Rows from block 12 of the encoder of a small image denoising autoencoder, named by matrix and row number. Rows with one number belong to one neuron. Each number is 50 + 10 x the weight over its row's rms, rounded and kept within 0 to 99. All counts start at 0. After the name is the row's rms in percent of the matrix's.
After each neuron's rows are labels from the 100 images, of 14976, where the neuron reaches its highest value: "peak on" is the class under the peak. Only what is clearly more common there than usual is listed. The data: pictures of board games with random positions, seen at a slant. In brackets: how many of the 100.
# fc1: MLP up (encoder.blocks.12.mlp.fc1.weight, 1536x256), inputs 0-85
# fc2: MLP down (encoder.blocks.12.mlp.fc2.weight, 256x1536, transposed), outputs 0-85

fc1.150 107:43 65 50 52 59 59 51 50 58 49 52 50 48 48 48 42 46 55 49 50 65 54 37 33 41 59 48 56 62 55 57 60 43 32 49 46 37 67 50 60 69 44 45 54 46 60 60 44 50 59 52 47 48 63 53 41 41 51 46 51 51 49 53 23 61 45 57 50 44 57 62 64 47 53 42 38 52 66 60 47 43 40 57 49 27 61
fc2.150 028:48 51 61 62 31 71 42 34 48 41 62 57 51 47 44 48 55 43 34 43 62 53 61 47 37 36 54 53 46 48 33 35 52 53 58 57 62 40 50 42 55 61 63 37 62 48 59 36 50 60 44 52 51 50 59 47 55 30 57 34 36 61 57 60 56 57 37 56 40 53 38 52 51 36 68 41 63 51 36 50 58 63 50 51 46 52
peak on: board (91)

fc1.53 091:54 48 52 44 56 42 49 46 53 48 56 52 55 62 39 61 49 53 61 43 47 60 43 39 60 42 55 34 32 54 38 69 71 45 51 36 53 57 47 37 49 40 35 40 41 48 47 59 49 53 44 44 41 47 47 71 33 64 40 52 51 56 32 64 30 68 48 64 64 29 63 33 48 46 60 44 31 57 60 62 64 52 24 73 56 47
fc2.53 083:44 55 38 44 38 51 46 53 44 37 63 56 58 52 59 51 62 54 62 66 33 47 64 47 25 30 48 54 54 55 63 39 56 73 54 54 59 75 53 52 41 40 37 63 58 38 50 25 64 48 41 45 46 38 43 58 19 50 54 61 50 42 40 52 56 50 45 48 57 55 49 49 64 36 48 30 37 35 48 57 45 36 55 67 53 69
peak on: table (100)

fc1.635 080:32 40 54 51 63 36 50 58 53 69 62 61 52 69 51 38 51 54 55 24 53 45 65 44 58 33 41 45 50 52 69 46 40 52 48 36 42 48 35 64 54 53 41 50 27 62 42 49 56 50 49 32 46 58 59 51 58 42 43 58 48 50 45 44 52 45 62 44 60 61 50 54 51 52 54 52 57 64 54 41 44 56 46 33 34 32
fc2.635 048:51 44 56 37 49 45 53 43 65 51 39 58 58 44 61 46 54 43 46 52 26 45 58 41 49 60 47 49 58 52 45 45 60 56 56 54 39 47 44 55 51 63 45 60 60 66 59 48 57 42 53 36 42 54 36 39 42 58 56 45 47 40 62 67 46 55 50 30 54 46 38 66 40 37 47 35 48 58 48 32 46 54 50 63 47 47
peak on: table (78)

fc1.505 083:43 67 41 51 54 51 58 61 56 38 59 38 55 42 34 44 38 45 35 51 44 33 44 59 61 58 42 39 48 43 47 58 61 66 58 47 61 53 43 58 50 45 53 42 45 55 52 50 56 54 32 48 64 50 39 71 66 45 57 66 54 50 55 44 42 48 35 40 62 57 58 48 41 41 61 32 38 29 57 58 51 39 59 48 40 58
fc2.505 073:55 55 56 58 42 66 44 25 37 60 44 56 22 41 50 50 52 68 54 48 55 33 64 34 51 31 44 37 53 50 55 61 46 49 43 64 56 44 49 50 52 48 56 53 55 47 54 48 38 55 53 47 44 63 37 59 43 39 47 57 58 41 48 52 40 50 40 58 55 58 45 39 48 30 55 40 45 42 43 51 60 51 38 64 38 54
peak on: board (100)

fc1.498 108:51 47 53 57 42 54 48 65 50 64 46 52 49 62 63 41 52 31 33 52 51 41 33 48 59 49 39 36 55 33 56 59 45 45 44 41 54 51 54 53 57 52 56 44 43 49 39 56 67 40 48 47 46 46 72 45 55 34 32 49 42 53 34 55 39 38 55 45 56 80 44 43 36 57 39 60 39 61 34 59 50 60 50 49 52 64
fc2.498 076:48 58 68 61 59 44 38 64 55 44 52 45 54 39 54 44 49 41 65 44 42 34 65 44 44 51 45 59 41 52 55 32 48 58 47 43 54 49 51 60 41 49 33 40 63 55 55 48 43 50 39 45 44 41 37 56 41 28 36 49 63 51 42 40 48 45 60 40 51 44 48 56 42 36 52 55 62 31 55 54 37 38 57 59 44 42
peak on: table (72)

fc1.724 099:53 47 39 49 55 37 56 44 63 59 57 51 60 37 74 41 47 57 42 42 48 57 52 56 43 57 42 39 59 64 50 38 56 60 72 48 53 36 57 71 40 51 57 55 31 42 44 31 40 51 50 50 59 37 42 52 41 59 60 36 40 42 39 50 46 65 55 51 48 45 55 56 37 49 48 44 61 60 70 50 41 50 65 50 54 56
fc2.724 087:57 62 63 39 64 57 48 63 55 32 48 28 55 36 39 62 35 65 51 53 58 38 58 64 33 56 53 61 40 45 47 50 47 34 55 46 60 43 28 63 62 48 41 53 53 46 46 56 43 52 69 42 58 58 55 47 48 55 65 51 55 43 51 74 43 55 36 51 38 46 76 46 45 60 55 60 53 57 52 48 44 52 56 40 60 41
peak on: table (100)

fc1.550 111:59 33 53 53 50 35 52 58 42 48 60 47 55 33 68 58 49 63 65 43 54 46 60 46 51 51 61 49 55 49 46 20 46 59 40 57 38 56 57 66 49 52 37 67 59 57 53 49 58 64 37 54 67 55 40 54 31 54 40 64 71 53 51 39 51 37 38 60 46 42 42 49 71 59 52 43 62 24 47 66 49 45 44 53 36 45
fc2.550 117:60 57 53 46 40 64 67 41 52 43 39 56 46 37 55 52 30 39 53 44 23 57 45 55 57 53 26 42 38 42 53 48 65 52 41 46 49 46 47 42 49 63 53 56 58 46 60 47 63 49 37 45 51 55 49 58 54 42 47 33 81 52 63 57 56 57 51 46 41 39 37 49 48 63 54 61 44 53 39 65 37 56 56 52 53 83
peak on: table (78)